Weights of a small segmentation model: encoder widths [96, 192, 384], 195000 training examples.
Rows from block 7 of the decoder of a small segmentation model, named by matrix and row number. Each number is 128 + 32 x the weight over its row's rms, rounded and kept within 0 to 255. All counts start at 0. Numbers have three digits each.
After each channel's rows are labels from the 100 images, of 14976, where the channel reaches its highest value: "top examples" is what is common among them; "lies over" is the class under the peak. Only what is clearly more common there than usual is listed. The data: pictures of board games with random positions, seen at a slant. In brackets: how many of the 100, against the usual share in percent.
# conv: 3x3 conv (decoder.decb.1.2.conv.weight, 96x96x3x3, standardized in use, each kernel summed), inputs 0-95

conv.92:155172107166140128121067180135137107102089108137125057138160133113107122134120111159131148138115117118141168049107108089115080159150124130151182121090088136102122107158142106162177102126102209129148185060085091089102146157110114139165143136093090151074160116137129106200146208120176143140
top examples: draughts (96 vs 16.7)
lies over: board (95 vs 55.6)

conv.31:097096111132146108118073105136174124093146157062136156114119153143113112092154149168077076047123126132167109126146118178104142092128146058120198098212128133127154163104115193104110166117158182148181115106128148093120136096134103098111170080125093122146132113190107113126183136184109144139
top examples: digit grid (52 vs 16.4)
lies over: board (100 vs 55.6)

conv.90:120152133143136131132125143073117138131116112129141124133115123137142122124140125139122146149144131131112146146125148167180146134139113130137131141139129141139140123129134113132133133124105129000127133113136133115122118120126137112135140142119141137135149142120136145083123121122113156127
top examples: noughts and crosses (97 vs 16.9)
lies over: board (94 vs 55.6)

conv.8:135144150137079135102130145147094136101136063166118124136083135144161126121162109134140160161137154128174127177090101163077161167115082177130106135120094091121145107142120136153151176173125102150130138120103147104161179054113118110121123131128126187142152170012078143098027113088129147172
top examples: stones on a line grid (42 vs 16.8)
lies over: table (100 vs 36.6)

conv.37:156112060097138172149128123048133098110113097155129125151187156030100149110133124122129098194060091117104117111179125118174080106100159137190101075110121131131138136162119125121138148147155129110110160158109072107146106121112120222131151127186089142155176171122180141127146132109137111124
top examples: draughts (100 vs 16.7)
lies over: piece of the second side (54 vs 3.9); piece of the first side (41 vs 3.9)

conv.41:114080107147193127170080135157162154220101074158132107164097137072177143147139128100133096115139121119101114125120139171177109106083099123147146118068058107146132053113093110093158097130140103121148091145156075128127164129147094136120164152227113149095120174148121157165148159105136134114
top examples: noughts and crosses (100 vs 16.9)
lies over: board (100 vs 55.6)

conv.18:175168163174144154129073126135103137089155045103104076114113112114121131148155098119141204129113093111125137115132137132024124091109145118162178085113154165108129098154146158181165158137067131118123192064119108121125143147120103166142123164144109155136146085095119150137083193151131160070
top examples: nearly empty (64 vs 34.3); noughts and crosses (47 vs 16.9)
lies over: table (100 vs 36.6)

conv.12:121135153138141081172080130112096138041168024117120105103070123174131175152140122091105115120143184099165126173114171118123103121143135139131117139116153104153118124112153132170160178101128141134144057129150125118138147063143105026129136154170172194132148146090109124122101148182125112134
top examples: nearly full (68 vs 34); discs in an upright rack (43 vs 16.4)
lies over: piece of the first side (26 vs 3.9)

conv.45:120138105105132145126132111100117097120138131114103108091122129153148085127113099102140110142164114149123177149095145166214148094135127121137111129128125178135144105175129122123114120115079127000106111111164156129100158145081147139147208147146118128145179181138149145079144117158105123128
top examples: draughts (36 vs 16.7)
lies over: table (100 vs 36.6)

conv.22:129186110134099087112132105131181128099096235133112107056128130091093139160153182170114177144160148148118132144114113095072119137162138124142130117104142151152076142122147120118122095144167137189168141132137169164163130109139108075161120135082121130112152149144102042113074072077116180079
top examples: digit grid (100 vs 16.4)
lies over: board (96 vs 55.6)

conv.17:155111164178177112120125090103087108172111115128125101142096127142105077102134123093093125165177051136085129158160081153082191116239090139128132134159155138132122128193142113128147103133077128145128103070162156127094106085125148112204146172152138135134143149106105164108116152142063093118
top examples: nearly empty (66 vs 34.3)
lies over: table (100 vs 36.6)

conv.27:153114119194133134150070126154182127141104150206158097143127150138124119096156102099173118125123096139157115076138126173125100108130173087128123150155094136127127173089099127220155118109150141077175110137121117097135108128111093096130108135202104089129074091109118061077112195146080174178
top examples: digit grid (74 vs 16.4)
lies over: table (69 vs 36.6)

conv.84:096105163146160118135147125072080130212124106140138058149114140136189124109159090115137100126178093095051117109107109142094174107140109151104118131118119177091117086160119144128109120116073079146145110108139131138092130070138123142158155202213136177140163114103145221121138161134129124114
top examples: noughts and crosses (62 vs 16.9)
lies over: piece of the second side (33 vs 3.9)

conv.0:107143135151117185180117139136127096114144027107118126144145143188096196083116140141162139114154137141124132121142146107136067164215053107092146173156161098096132129070102139157135127098098124138111061122118083173137133123188135097141166191099136129149136090109124134131092112067147152104
top examples: stones on a line grid (57 vs 16.8); discs on a green board (43 vs 16.9)
lies over: piece of the first side (48 vs 3.9); piece of the second side (27 vs 3.9)

conv.38:107123122159146133126102130157115111164119190173142133133098143054136104170219026110150092104143158128094071162115147132104192135133158086118187119173164134103118083132117126125136048107105147115103088146106133089104134133110120124161123147217123158113143126094142138149188108105104147105
top examples: nearly empty (79 vs 34.3); noughts and crosses (61 vs 16.9)
lies over: table (99 vs 36.6)

conv.83:150081148125153132156206153096111131115188051186103097103131153098085129135114081115165154165174112084086162162116148130124099101100161111177119049120135154115128169150153146158182181141131147115135100105110095150140068115107116135077085131141149199167122153087113130126125116098118157063
top examples: discs in an upright rack (89 vs 16.4)
lies over: board (96 vs 55.6)

conv.46:205116108141122103135123123168176114123141100113071135094159144044141091111121136159120160131070148083099157142089194126072120171094161100152105091093142127142081200116127136178134144140154126120109131209135109119135086112048174156140136165094090180172118110119158109139148102124145150105
top examples: draughts (100 vs 16.7)
lies over: board (100 vs 55.6)